Rows from block 3, named by matrix and row number. Rows with one number belong to one channel. Each number is 128 + 32 x the weight over its row's rms, rounded and kept within 0 to 255. All counts start at 0. Numbers have three digits each.
# convs0: first 3x3 conv (model.mid.0.convs.0.weight, 192x192x3x3, standardized in use), inputs 154-167, a 3x3 kernel for each
# convs1: second 3x3 conv (model.mid.0.convs.1.weight, 192x192x3x3, standardized in use, transposed), outputs 154-167, a 3x3 kernel for each
convs0.0:164172161120110143110112137178175167107114149113103104179149153141106105107102097175131176122109112147082112164160169143120132119062120155160165111114124120052090167166164095067101088082071172162183126115134130097082183177176125105162116096106156185182137089170110096103160165170148125162107077113155167171149136153132112130162156165136129155104071115158122172114102110080087109
convs0.2:099096124121128111123137115079109114091123164149161141107102113127137159127168180082070086091108133119138163110119111100148154137177146062098081074180134099154112098105122115156163144165141074123102118159164148154120063117146093142115153147121078110134096159154123198156070072113065144183119145171070075099101142116107122165098095116111139138139166159087133094088120129090141122
convs0.5:160151141123149117088092119159176136105148159089128122146151150132072142092133127118137153112110150097076097135152185091167113126110157142163192111169124085112157143177131104105132044065064151184152144124152070110083133183170162144146105104180110169154108154168097039143124183168126153129090119117121152137112153153089117113147159154130157136094137127142110142096142132080125100
convs0.7:167168152154110146177135141155124157106068104161121133174112144117040097137069108198143185163132123154143151145131120104049055128122075152133134113049084093094108146100094165076122185121128176126166117118109170134175113140157133072078120103073136099139164092131167152134160153157139079112144060090177131171175162127147100121173107161101103093138148123138132131088117142157131117
convs0.8:117088097151115125157149125113052110132090142136180169118076091116098117111108118134115093124132122135151182080101089139098081156131176115113048149105104173164157118025086118113132143192186127074049131101151142151161095072097113119130144192142112083080148115157155190175124126056116083145138144145122091056134105079140114164102092068118071096177138180056098096118122108146112115
convs0.9:119144181112163189069128149164184218124103140090140149152174130162123130089096140133126155112118110094080140181135254098154157101151219205139191149119157124088161133201178120125141065091109123132150136118150104086150125151198113138193110148137130180133116135178086120131179158142143127177107119166122116186112119124088073104146103205119105123107092131128126215121106122087134124
convs0.11:115139132125110131142139124129110114148145115106080089180192110183198144169121109206110119193170064195131051124117110146146087107054115137132122138141136122149110178175112129137171115124076167127101138111091131097106134146143114124189089137129142140073138098110126153122145143117127136102109108116157148147140151129120095092144143126151133100148132110159135136140126146135121155
convs0.12:182203221138122155192158164177142173137149146134125153164153126129117108109101079211204224120141134127153138173128127089118090094069072128165230112124131135119067157170181112075092143144120126157143140110113136148119136144142123103149128110087121156162106116122174134105165156196135134120117075093139162181163153144123140118165195147109092116105083096222139109147116119140070139
convs0.13:111142147141149153118152160097128129103164124114152196098108139131134106108159147074093074071103102076110101104142170097123171046158231088119138094083136096123158060105181131183181037096115103111140113135141110111119093163135082125180088148164111135135093144165112151157100146128101109110118192172100117135095107160109156156088121133133142133120161184119152198139161166115167182
convs0.14:171136110128100108107076069150113144150106132124094102137079122139108167150118109127119180114114185089099150148153120146166116138128101149126154098123156088125122152127147140125157097081088136138144131140140115096103150157112141110143105115082131161151108118152075109096151108154162133160138153126134117113114118137083129114144126175132138158125117135134129119154108094103078099
convs0.15:165165150140135117151129105111144133149154161124136140081048082076006097138172127125133168108121191133089174119138125145160121178086120097138123092115159125143154102113092108100182107137129111113143134118143134145144085135114125089127115156086138159163166080163097143129119119155107118118138131143127131106087057098142122125138136176138158112150133137132127090099163049113105115
convs0.16:174172200159130174168154174185151171097145161114073145130112145137095116149114057145174185151103135177129107123119158138065066000021111139106153117075108103141065152095128111069137148053067182136151100146139148144112140121110100100148127103117170177171130070180171162137150151128184128117080106148186150173133135135151194136174167147137073108113109105170138181146086141144123188
convs0.17:163187174144166160191160180118103113111100144170159156134102103113081026126065160135150079136136132157102157072119096126056144120125119130113086099095115136101222148100139130126129140150136134105160144136162144165178118069101074064071076096155168113171165121156160143209112101142097069086154132141151161168109070071164147152119121144092140137128155185140098141120135154122166091
convs0.18:111139114117162139114174169107113097111152169097187155103107128089136136127100134114088117107122082093106117082087125079184117107133132081115097107150100081118117073103083090085130071153124093135101092110135093138151083145144123133165108119108071156153128147154134135157087121123116148116098137155115146136131143100101122149117145114123184090111168132104081160106135135119152135
convs0.20:143105071129101059144116089130082069161113104161145084113085083150087120171133139121126109119142120135121102148140097198175121175171113169137118172143121197141109157146098155110104124152078133141111146126119132145099176115081179142096208123088130144108131110105133099103130117074156167107146152091119078025144116026137131106158099115153165097143105060144074097157080105143117098
convs0.21:097096065117149079071122072105123089123158120103187147078122086126160121096160141091131106089146151093115133124124089117166128154184123104118104135163142133141154089133128098155137088117103101132107116139140098120102119112077165127089140138106089115112152135120090112160104114124104147170121139175087083089085093090102088097114113101116178133128152121102103074112117118106127085
convs0.22:159150143126113124135110122157152139162120126131084106162148142123116099098094087161186174181151129142127101120146116119092096099074045170118105163099103122030063159140158155093106141106077167158149165119078122102117117150140133115106108066087179132141168130085146105098171158130162117114133055094168168155178131121145110123176161135157111142141090099153161137152145125131084093
convs0.24:156123048173090020137100028133131102153133105146178127115098069115097106099144120109117141107104152124111147165134072181153082204161106120123118128137174147170129079129123148101090122118128113133124143135102117121108148090055183129061167165126125123124148146129110138140087092097129137123169144122101080074127097055126137103155133099154144125159156078118116052135081056154116081
convs0.25:127141099126136123121119108087098093164185096145161165083070120115146120151157176096122065077152120080135128131097121111162129207210155099083077147115154107167143069095144094138162136159140090140133131154135121138112086097073169123102151121118098127122138150162122142134087110109131148132145168184084121089107086114127163161119122128129194148134170154113079148154162139171126128
convs0.27:143103103157127116176151139151117100137107090171142129139119094163101086176157108155136110181167108187164134135092061156078017177128098145117092152142076170136124147107085179125093193163135153121065147137107175152115143101077135088105152136118157114086175113113173160149147100076155086070153122129154133117156145103173152125150120091155121063170146147130094101135107082189153126
convs0.29:162134185146125202175190240153108184091072203175095227113065127126132140117094132151128150128113201154142212087093116070085142076132114127081096075088113140126114129096108144071117167113197117132151105107132153156193096115132082138136112116171103120172082166161173138230131124128137106145135104123144138141157144145159137220114105129112130134144105162119082158128092133134123193
convs0.31:119160142122146150107120144120127105093163167120119167144128138120104166107155165095133138058046153061112163097136213069199190118146176126120173084102148137176155079126138087134116115096191121142167101107132094132159119165145136139141103163123067136197070104169129122125120131162112184175107121130124127139138129111094115153130166136117142140110116126110146152094165127133152141
convs0.32:161131123163100090158121109170142110158130095160120096174147095153123115128122080207169138194124126149161119198118087169113051151098026179132123163133072153158072166149110138119072180119097178142142134134099133129135163118121146114058140098084180136121145157068158124109167131145167126077155119078177149113175118062137112105175143123170123113138125097156152085184102105166100094
convs0.33:115117115134094113154141134095075125156126143171177163092059093068037099176133176114108132127100132138130221095071053093152197186186206112152113133112124101212187088079120125099148148152189089111132130137138152147155095150089135107158172189119096152136111105197166201169116080082115157107168213243105086127112108093152149173097092120115142151141145175124038089139131096142128131
convs0.34:107127075088113090095090094093151105105164107114127184073141065117158124092159128072173128111124177105125160156138120136154130161162121142084177113111195130164136060120135097164141104132093123114119114126120091124095109090084158106104153112131107100147104134111103118117095113124125145155142152137078118087135111122141102095113172126114168173114172156062128021106135084125107106
convs0.35:157114122145132130135121123156157172173130128137100080123132104104140133118066078139151177098140162112128075131156163138108094136072121180193145087219101137120128148145114116146168073105058122155110133148134078114097156139131104066098095057052155164139137141118134096097148151147096117120132129089144169096094087084116073082173197186141167103097115083147117091132123107068041101
convs0.36:150131178171142164175154146131090141102088136177075158101127124114091104102094111158149188174117162183173182097122110092066066151118034094083141102090071090072124135061121130083115172110151128113130132137134171139153101111136130106070058066128145123151182117094146180185126096132126073115138079111173133158147110163133143159149129083110064136166171122136110145091114156165096122
convs0.38:123099102154057064143096072094144100152172122126136107114128089136152113133178136121112111111113147112135148175108088179201115213157055121112083146140113116140127134119117141178106151124121110147122143159127140139114111115079145122088157127076130128128132176122151144095080129101143182126149185124102083095088149096143141061103145108129183107175139109100123103119167102149117068
convs0.39:126113119171124118199138131118103095130080094172187156088106098101090088130122177122129112174158139178168193109069043114114080179166124100057113111105093146131134095077081133124111178164175128114102120130114174181149095098078105081100179140117112119108157157123204196162124104096119098073149199128130108119123139113174165150102104098122126116168170154117082090146141116161149119
convs0.40:155136127116131128077088108161164162147150151100102112145151135132161137107104124133141163116138127077105112170164163132147151090130141135143145127163150086102104166176186101128114075105094148148152114135144091105112120138137126155134105086073137136165107163137083077083145142146152154193078147149132165151120159156097092092153168168115124156022080108153146124133108113090101096
convs0.41:149121100142097085165129108148142115152133085136136093151138116165137067165121046180133109164144101172134119173139111144124085180091043171136127149126102175119066167136112168139080170108073139124124152114084140110080149130117110106075161114100150124091171134076165149100170153116162145068161114069154142114158114079160134075165142099170134098176122071127111099128119090134107078
convs0.42:155119093121136087104105094143131083173192101136130076139162083161189108142183102116141102126164130106127087181215079244156109151143102139168103151176122124137101173151123125153089112134077142142105137134108125114082186110091173147095132131102176130089140127102102098087143146099174163086157141116134134072142136106134151095182150102188162096112128102146142086166123080122120086
convs0.43:124111108145115117166165128126082085122096098152175113116091090114130145157153113139158088164130093154174125109104062123118120172120113138076098119101084128139162095081094132177176191163132124121098142130115154137127081052091092049103149099135122113095163138115150160155145119077130145116160121116120109101155128101143154124114106086155125113169159125111121118116157149185146115
convs0.44:162165146159110140105116109148159156139140118064109074188188148108141149103069128151159132126104098086098044153175171146138139104133087163164182142145161088117088153185166115117117076070088138179163134125097100104103178169166152144148130123136155141157119116132091084104141202142131143130097118088153162163125145132124140098148161158118132129100070054148133162120137120110083084
convs0.45:122153122094140133098116127130129150123165186098104137124102140099151174098161135097130150066115173071109146157156149122185216085104200128161150104144154109147157115147136094161156089108100115144175118133149101117118113138143105151165114131140115145199081103183085089110127139149142188222110135183098115132106096167091087125123151148102146157079114135117109118133147109096113114
convs0.46:140127113171158127152152140109105121126137143152188166069069049103097084145124110124097100146146147152154156072094020126104097141151124087107065138136132139123151068123027127128122124114113073071100127126131131129124081000048148127088138138145123096115155176151160171162090097085110093136158125138104076077133102132148143129134102113157136135155167165074098035137126128152144112
convs0.47:138132196133133142149141157118150153088069114142116142146137153102122120138098116147158137160100122191146167145075164071068140115092089161106128074105118157138076141113169133128104142141092140130134144120135126142143134147170072122081129112151139094173116124126149185142103126142075142122128122095131152135149100137120137183131115140116081121148112098153173124109131117150098162
convs0.48:173136124149129111160163130139109104143129096158182120149123056152073088183141120182169107159161067180147147131106073161136020197119124152147069112129078150126097167136064162095051146154134152164083143122105145120144167127069142084117154113102193149083166097119175141127120130092132160080160122123154142090165153050174146155156123093148142059159128115139093102132137052137125133
convs0.49:147180160121156148108127155150173177149160139091105141152125199147093155099091129153147175115144144131119129119145164088140123105036164143135171090101107121057167149147140135093103067053107131170182139128117109086127174127166107094145066069170161135187139107161125061151154191195098147145096115152149186192135115183123131164111176152142140149128097142163154142095137133067135139
convs0.50:135102100116084081152115075130117102120119107146139094112114090107087123132140102119147146153105174175153166186129118199093111193194001148107093136068103116155082140082104166121072181167105148131122132143086167152123142101118147114082128134088155102147153112075153153081155108137167117146197176071135104106137071094160124114142142123125115143164146083175094049119109071186075038
convs0.51:103093074147131094150135107111114074157151098192166109119121071148181115171152135117090078140142097155136112124144065164167089174169110108122096156180130185178118105097054174155133157154147127099063142145112150131107105109074133138112159152089121119029143138089145137094127115072160156087152155081125117078138158097130129094125126098164164095185142130091116068131124090142159131
convs0.55:096120157104148158130139176100114151097082186119120161101104145095112163096161176108099125105116149119129158045073176060109151080152211106061135111090139142057176055098143084100196126120187103106146106118182137125162076117151076158182121153171093124131118124170141131169102110137121123173130104179105113159117108173100113171094084140107101161135133193080110174104149195117176198
convs0.57:157171129090136123123123118155152136105105148098127122160086141114094162136153147121146156126082117127102159097167128081156114117172142109137122116093107096108111137128116032091134092104124148152172125115171121135133120136173123149117138124123125154126128096141116112142134144105123128143132152156140128105094114125133093136155147129154128110133105163124101182105103101137123078
convs0.58:107085110148153091150143096110072128130102113174182125064021107090094136170137128077099129109118157113118150122130137149163089255249150124081126141142124140138122088091112150136150160155141104102098131148160143136121112133100170136080171150146115163073140153123132129146130052107153119079170162134127092100132124102123143166125084126124106131169159142116057091124064110151150091
convs0.59:151139114139118127099081093175129145154154130105096081154136141137141146120100078150158157135161126110128090150160121174197140124088067184156160177099144125090115174138138152127126116090085154137141144123109117112091167148094137133105116045075154190128138108132109093072172136152170151161123122100144154143162132157132096058172165156163141136119040090140128134131121094110099083
convs0.60:146150186138146171177179200128112150106106129139139166150112154092084134121118124162133130172107134172155168102092138095049110121019105112104130072053086119090117123099125115081108144135165144122142131097133151137200138116159077043131108089156148121162141092146160140188151136166107119102132088136188158191154120155154143192149144154104068150128087152123107158099150110127122181
convs0.61:131147105146135083095128118091076107119125135128137161104100117080124171137156158091101119096131167085123153065172130167193100170160167099150140099141117084166138053129140099121183111100114084115112120149153110125122116140092161107132153164146102142110119118162099104148103098117120144135129177180100055088086099110109153184122137134124123133113144171117113156119141112141166118
convs0.62:169160176124154160091097146147137164133123179094107136146114162118090148086090108155137170124137169094111118163124178084137143050078132152133174133125144104091104152167163107125151078062091151129182113127170081094123141179159111117143109064146146179179098116161118072142172132157107112134096112141159163170127099163121120143159151164124122130078089141147141161123115134095067129
convs0.63:154105136185095100196138136120088133132119067161147149123115126099062098149129088141140138189130135185182138115097084138077075186166085119085145133057067125165096124099111147134065192095098124121140148158067160143140133115119126075079141108117164137158185146119176181147134110089139125068198151099143124131160120154191170134119093120132146119193178102148096112140069125203108154
convs0.64:091107086140108101144122090081125136129146118175102117107107107106135109171153050124122142141139114149163108127112093162140104172120060132115127130098131153149173129098100146155108203146121112120128130179111171140126160102042138060100157115137125123091144169097180154155121086171116138119172179107094074085151077154140159101117108133128136164145179091107099066129086098141076103
convs0.65:138116058127146113146143118106086065134129122166177108100070054125122094152136123112137081126138123126155140136094005153127114174163147121124060141167125172143162131133071120143105161146134125109098131113149156146137115019053157112076181124124131101082131175121141133146107096069144119109176146123108104063138121069139142117122104047162145127145177155083087014138116101143143115
convs0.66:179123138157132097160103021125127103184160132146163072134148095121121098131170084139100127153135127144107039124144124163160130193128104140136127132169118115071073139168118145109110125120031134147101155146111126123033129143119181083140117136088148141144180124143140143119149148105143127090171159124125146105125117125155178112111124118153158136176124067147139144125158059118124099
convs0.67:163183172122129161087118136174163171139123166076109130163131139113108145114064128169149158122119151095064118156172166076123170083096152145159165096143134101078091145152178120095135061060087148160167116095153111088121168154174130143139113139105151169184120138170120114105164153150103131140086120145152169158127144120111106141155143166125130143096082141172159155120131134073092120
convs1.0:132157191131132130118126130125128129128130129127132135126127130126129129127130129130132124136129131133130127129129131128135132128128127128128128127129129128128128133127142131137157122126116139133135131133132132127123125129129123128128122128128128127135124125131123128129176114100177145161161136084134135124128118136132129131128128127130133132129133128184175255124246144176121127
convs1.2:116125129115113116119117134130133132128131136129130136125128127128129129128128129137132129129126126125128119127128128128128128127127127129130129130130129129129129121123126128132129127128133126124127124126126123128129132133131125132132127131130125123129125121130127120135166084097143117114120084062127118120131119128129120123129127129132131130132130128047052072080087123114111126
convs1.5:134136151130131160133123164128128128129128129127129130127129128128127128128128129132128123130129124130130123128130130128128128128128127128128129128128128128127128129130137125135127129121125133129130131126130128125123128129131123129128126128130128132134126130133128128138168128129146131088121108060136124139132120136137141132127128127130129130129127126131118186136102136132116160
convs1.7:136130158131134133134139149127128129126128130126126128128128129128128129128129128131130127129129125126124125128128128128128127128129127127127128127128127127128128133127130128128130133131130142130129137134129134130132126126127124125128124125126128130131127125131128127130148135111137118116126105093132129134149130131154134150127128127129129128127128127173144170230165157244202232
convs1.8:129127138130125130134133133127127130125129131125126128127128128128128129127128128131132128127128126128124125129129128129129127128130128127127127127127127127128128130129128131128127137133130127129125132132129143130133127126127122125128125126125130128131127125128128128128144152110146135122133092101137128130132135125153131151127128126130130129127128127138110109167181128236243193
convs1.9:140146150129142156164135161128128127128131130128128129126128127127127128126129130134127124131131123126126123128130129129128129128130129127126128128127128128128128133129133127125130130127131132126131130129129125131129126129126121127129124126127127131133125128131128128132161132110148111096113113089130128133137134125159138132128128127130127126128130127141193203155162167197162237
convs1.11:120128139124123135126129129126129132123128129121126129128129129129128129130129129137131129131125126126126122127129127129129128127128126129129127129129127129128126124128123129133129134129127128128127131129129135129128127129131122128130124127127124127131125129128129128128166120092141098097125090094139122124128126130140130126125128123131130127125127123073106148121154173176149176
convs1.12:134134136131137136135137132126127128126128129127128127128128128128128128128129129129128128129128127127122125129129129130128128128129128127128128127128128127128128137130129130128130130126136140132130136129128127127132127127128122126127125125126128128131126126129129129131151135126150114109132086112133131136143135131148133134127128128129128128127128128204183180199175160195249247
convs1.13:128127138117121130111120128127129132129131131133136135127127128129128128128128130130129127133130127128127123127128130128129129126127127128128128127128129128128128126129131124128128121125126131127128128128130127127128129130131129131130128130131129129130125126128125126128148121118177138106145112080127120124124123121129121121128129129130128130131128129086120119085113110080096119
convs1.14:135135126132121125122112121122126128124128133128131135124126128123125126127128128131132129134138130126136129129128128128128128129128125127128128127127128127127127131129125128124123122116115137134131127130126126130121126129130128127130123124130130128132129125132124122132173154144161152134139148087128122128128122121131123131127129129128131130130132128142129107132067073126040071
convs1.15:133127143125125137136125132132132131136132130128132125123127129126131131128129130131132126128125124124124124127127129126128129127128130129129130129128130130127130123127130120128131128134134118126127117126137118124139133130130128127131127131129131126135124127131122125131130070061113103086089105098116125122118122118126117125127126126129129128130126126085083134076150162125163193
convs1.16:131136166134130142131146148128129128129129128129130129129129129128129129128129129130128127129124125129126123129130131128130130127128129127128128128128128128128128131132139128127134124131130131143135129131132131129132126129130124127128126129127130129132126128129127129131150110102138078106119088098130134134130125137153132153129129127130129129129127127224219247169225255158237255
convs1.17:142136144134143137136136151127128129126129127126128129129127129128129129128128129129129128129125124127124122129129129128131128128128127127128127128128128128128128132129133129131128129129131130126129132127130131126128127127128125127127124127127129127134126128130128128132140112114146112120118099091138133136151128143149153135127127127128129129127127126195157170218224242219177255
convs1.18:127122124115122126099110117123128132128126131134136135128126128128129129129128129128132132129127128132125122127128128128129128129128129131128128130128128130130132127128123134133127128126129127131128126129129126132134131129132127125128127129132129125131126124129122124133148120106197114088192117073118120123108121130127119122130132130135134135133132130114079078100132145088109143
convs1.20:136129135129137136124126133125126127130129127133134131126126127126126128127128129125125128130126128130124126130127124132130125131130129130127126130127123129128126131130131134135129126127122127123128123122129123121128132128126132128126130128128132131136129131135126129134165120103169107123154120116125128130119127125130123134128124121131127122131127122136139162097125124092116128
convs1.21:116113120116114117117115117128129131128131132126128131127128128128128128128128128132132130129131130129129125128127127129128127128128127129129128129128128128128128125125121125126119127125125127124124124128128125127127131132131128128131128128129125125131123121128127124128144125117145149118123129123124123122122127123134131125129130130131130129131131130090064079098093078112087084
convs1.22:128116138123126116126114118126125132122130132126127135125127127124128125127128126132136131135137134127132130130129126131132128127131125128128128128129127127129127136124129140139127122118115135147126141138134133131122126127131123128128125127125125123136120115125127126129185193096180175165139145095128124122132113122131135135127130125132132132127133126174106128139176063163092070
convs1.24:122125121118124121118116120130132129130132132130133131126128129128129129128129128132129129132128127131126127127127127127127128128128128128128129128129129129129128122123127125124127123125124124122125124123128127123128130131130128130130127131130127128127124126127125126127154103106147095121139121118124123124128118123128122126130129130132129130132130130070092105082086108082078099
convs1.25:130128133118126131122123133128128129128130131128135136126125128128127129128129129129128129127126123127123119126127125129129129127128127128128127128128128129129129126128125127130130122127127127124131126125130127125127129128129128129125128129131130131132127124127128127133166122108164129090144093081128121129120123118123121125127126126130128128128128126082076072100117118080074134
convs1.27:130144146130151138132154151125127126126127127128128127128128129127129129127129129129127125127126126129125125129128130128130129127129130127128128128128128128128128136129140129127142128134141138129129130127129127127130125128128127128128126129127129131131127129129127131129154118124149099120128096108131134130132130142147128136127127126128128126128127127189164219161199224167207234
convs1.29:139134159137127150133145140128128129127130131127129129128128129128128130129128129131130126129129124128123123130128128129128128127130128127127128127127128127127128138129127129125132131128130129130131132129130134130133127126127121122128122124124130131135127125132128130129140139084146135093145074103136135139143135131152129133129128126132130128127129129198148174191165198204178198
convs1.31:130128151132125128119127132128128128131130128130133129127129129128129130128130129131126127132125124136125122129130131128128132127127130128128129128129130128129129131129137124127145120125135127124137126124131123121126130132130129132131128132132128130129124127129122129133149112097161081098153065092122131130120126125126124127129128127134131130132128128091138180061113227060072176
convs1.32:152133168133133138128129143125127129127129130125128130128128127127127128127128129129129127130129125128128124131130128129128128128127127127127128127128128128128128148131129130124126128127125147137129139127129137130125125127129125125127120127128129131134128128131127129135159168112148131114134131086139133129131134128153135136127129126127128128129127126231173163152129148205152148
convs1.33:139134136135141136126126141126126127127127129128129129128129129126128128127128128127129128133130127132129126130132130130132130128128128128128128128129128127127128141136136133132130125127126133145135132129129135126124127128129128129129123129128130129130127126129125129130156155146159138114145123095126133130124126130134135130127128127129131128130130128220255244126185145133137144
convs1.34:113126130115107112110116124121127131120127131123127127127127129129130129128130130135135130129128127131124120129128127129130126128127126130130128130130129129129128126125120129133121122120128126127126126127125123122125132134137127128133127127129126126134126124129127125130177121083158112100185065050129121113127123138140134124128127127132133128130130127085046017117071106093125164
convs1.35:131126143135130129129141125121121124124128128121132131128127128127127129128129129126132130128131131126123129130128127128128128128128127127127127128127127125125125138138133131129130126125124130135129128128129131128134127128129129127130124127127130129134130127127131131129171187115138125133146093118134130127127128123142136138125126123126129128125124125207160160129134135141139122
convs1.36:131136133133134141151142146127128129127127130127128127127128128128128128128129129130131127127126127127125124128128128128128127128128129127128128127128128127128128129128128129127128131130130135128127135133130131131137126128128125125126124126126128128131127125128129128130131126113128120106121108102133132133131147138148147137128129127129130128128128127176143143215224211233251255
convs1.38:128136150131140127113128130114123126125126132127140132128126129128129126126128129128127125132127127132126118128128129128131128125126128128129128128130127128128128137131132131132129119123123135131121131127124125123122124130131129130131117130129127125131126121125120130131236142121191122080169103081131127123133122128150119121124129127129136129133128127164128129114113138129066151
convs1.39:131138133127131137134154145126128128126128128126127128127128128127128128127128128131127129129126126126125124128128128128128128128128127127127128127128128127128128134128137132130133133142131145127129145127143137134132125129128125128127124127126130131136129127130130130130159115138147120122116098110133128129148128133150127134126126126128128127126128126156125166171160162217165208
convs1.40:130117133134131129121104117121129131129128133132139131125126128124125126129130130130131129130132137124124127129128127128129129127128127129127129128128128127127128136126128128129121121110114129131132124129136114132136127128133126126129127129128128120134127128126127131134203147092155122127132131110123132131122120122135135123130130129130131131128125129150147110099116053105098068
convs1.41:124128129126122134129125132116126128121126130111118128128128130131128127131128128133130130131128129124127125129129127131130125129128127129127127129127125129127125135131124132130123134130125131130125128133124122129121126129132124126129127127126130128131124126129129125130185155125095136106103115085146133131134131131140133132123125121130130122128129123163129124164134121214143153
convs1.42:125128128127137113108109096120125127122125128119130136127126126127127128127128129126128130132133130130128125127128125128130128126128126129129128128128130128129129130130129131133132121126122133129129132128125128123120128130132126129127124130129126125127129129124126127125186179144177124144170180147133120128127120113141131124123126124128129133127131126157144131113120084109092111
convs1.43:128113129115110117116129128117124129118122129108119129130128128128127128130127127129133131130127129130127126130128126130129127129129127127127127128129126128128127128124120131131126136129129126129122128129126131127122128127131126127127126127127127125131127123126129127128180165124150152117158093102134127131133127121129129126124124124128130128127128126141071019154141093151129136
convs1.44:122120128119127135118121112126129131128128130123125124128129128126128130130132131134136129132135126125123122128132128129131130127129127130130130129129130130130129127128125122126128124127134124125123121122118123120124131133134125129132125130131123122123115116120123121123190137070125095019094051087134124126137140112142145142129131126135134129132132126114126126100129165199247227
convs1.45:134124145139112130113108129125127127128127129130133135128129130127128127129129130128128124129129126130128119128129129130131128128129128129128128128128129128128129125132130128135128124121125127129129118132129117119126133131131132130133131130132127129134127127131123129130172126128122138092160120059124121122111121132126128124127128127131128128133130128136132174098117128091102149
convs1.46:122115118125109120122132125126130133126127134125127132128129129127127127128128129132135131129132131130132126128128128130129127129128127128128128128128128129128129126126122132132123137131127125124120125128126128130125128130130125126128126124127128127128124122126124122125147147126131155100103106081125116122128130129142131121130131131133133130130132131117057020163110076180132103
convs1.47:125127142115123129117123141130130130129132132127131133127129129128129130129130130138131126135131120131129127128129130128127128128127126128129128128129129128129128126122121125126126122122124121123121121123122130125126131131131128129132120128131125123129122121130120121131153122088140113069136089049124125126126131122133126124129132128135137132135133125067084117077074132133091168
convs1.48:141135154131141141126127129126126126126127128128129129128129128128128129127128129126127125130128127131128126129131129130130131128128128128128128127128128128128127144136135139130133125123128140142133139133134129127126128127128127128128126129129130128130127128128127127129140147126159138128153113135134145134126131129139131129127128126129130128130129129249226229210183163137137145
convs1.49:137136136129132142128127138125125126127125126127129128127128128127129129129128130126126126127125123129125120129129128129129130127128128128128126128129127128129128134131129133134131128127133132132134127128130128127130127127126127128126125129128130128133128129132129128133151133128145132099146113103131132140131131133133138131126126124128128126128126126179181218150162201130164225
convs1.50:125123124118125116115112107123126128122129128127129134126129127127129130130130131133129131135138127131132128129131129132131128128129126129130129128129129128130130128126123134134126127115118132128123131136119128119118129133132126130131128129130123125127118119125120122122177159111159189110164103105129125123130124125134131120127128127136137132133135130153115074198140079131066089
convs1.51:117123125121121121127124119120128131120123130119120127128128129128128128130129128134131131128128128126128127129129127130129127129129128128128127129128127129128127126127124131131127137131126128127119128128124129129123127128128126127126126127127123125126125125122125125123154134111133123119112110113136126129132128129137131129127128126130130128128130127126095104180147134210146140
convs1.55:129126145118128141131125134128131135128133139129130137127127128128128131129128130133133127128129118126130119126128127126128129125128126127128129128129130128130130123127121125130133127135138129131129128129131129129130127130130127130132124127132128133132127126131127125130155154050148138069103099046122127123132126111132131119126127125129128128129128127087071104100113146138121157
convs1.57:127149138119120131122123130131131126130133129133132133127129128127128129126129128136126126133126124132125122128130130130129130127128127129129129129129130130129128121125127125123131120120130127124133123124127121118125130135131129131133129132131125128132122122133124124131164075103164111099137067086119121128118123120123120122130127129134130132133130129047101125086074119055090107
convs1.58:135140152131131146130139157127128128129129128128129128126127128128129130128129129128128126128126123128124122127128128127128130127128128127128128127128128127128128129127132129127129130129148127128132126127131129129139128128128126128129124127127132132134130132136128130133144111112133114110128099101127131132128135135134129128128127126128127127128128127105140199128195228149209250
convs1.59:135130136127143131122112115122124127123128130125128137127127124125126126128128129126129134132133133121126131129130126128128128130129126127129127127127126128127125145140127131132124125120116136140130131130127127130128126126129126127126126125127130127132126129130127122127166187136160160132136176124128124129128128116125142130125131125126128128126129124239133074146103051139108049
convs1.60:149137150137129158129131132125126127126127128127128130128128128128128127127127128128128125129131127130129127129129128130130128129128127128127127127127127127127128142144133143131130130126124142142137141142131130130127126127127126127128126126127130130132128130131129128132146152135146160125143134114133128130129131127132144130126127126128129128128128128242228192221174131149115104
convs1.61:129133127123128128122127132127131132127131129126139136125125128127128128128128131130130130127127126126125121124125126127127128127126128128128129127126130129129131123127130128129131125126133126121132127129130127126131128128129126126127126125129129134135126132132124124130146082109160128085131087070122116118125128130130122117127127126127127126128127126059077081086090100101078155
convs1.62:131157191128125156130136152128130132129131133127131133126128130128128128126127129136137123128127127131130119129129131129130127127127129127128128127129128127129128127128129128122120122126126136127126123132126126122123127131129125127129124126127127129136126123128125128132170133093145117058129071026139139125134130135173138134128131128133135130131129128168163193160126152135108211
convs1.63:135147136133137146130134136126127127127127127127127128128128128128128128128128128127127126127127126127127126128128129128129129128128128128128128128128128128128128137132139132130132132130129137136132136135130134132129126127127127127127126127127130129131129129130129130130136128129131130128132127120134133131134130138140142140127127127127128127127127127206213206206199198196185193
convs1.64:120133131127121127126129129129130130129129130126128127126128129129131130128129129132130127132124122125126121129129128128131129128127129128129130129129129129129129127125127128120132133132130127126120124126127124130134128129130127128131120127127124128134123123132121130131166103084126107091085067071133137123128140121140140132129129129132132128134129127126128101112185157237164165
convs1.65:137139142127124133123125137122120122129129129125127137127128128128129129131129130126123123130131125127134124130129129131130130134130128128127125129127125130129126128127129135133129130124121124126131125130125122127118130129125126129132127127128131134133124127136120124132188141101154169104144134040133130127122129124145133125123123122130130127132136123142135122151132072183098109
convs1.66:127139157125125122120129119125130133121132130126130137124126129129129129122129129136137132136127123136124119127127125131133130126130130129128128128127126127128125130127121133126131118121119134130120139124127139121111128135133129128130122132131125132137121122124125133134140113027169118200137055094173133128126133120141117126127126121134137131130133128149071084143093088090050073
convs1.67:134143162133137162138137164129129130129130129129129129127127128127128129128128129130130125130127124126125122128129128128129128127128128127128128127128128128128128128129131125128132130131130132133128128132129127142129126129128126127127124126127130129134129129131130129131138115095127111103124104080127137129128133134138131134128128127128130128128128126153161235199163253211199247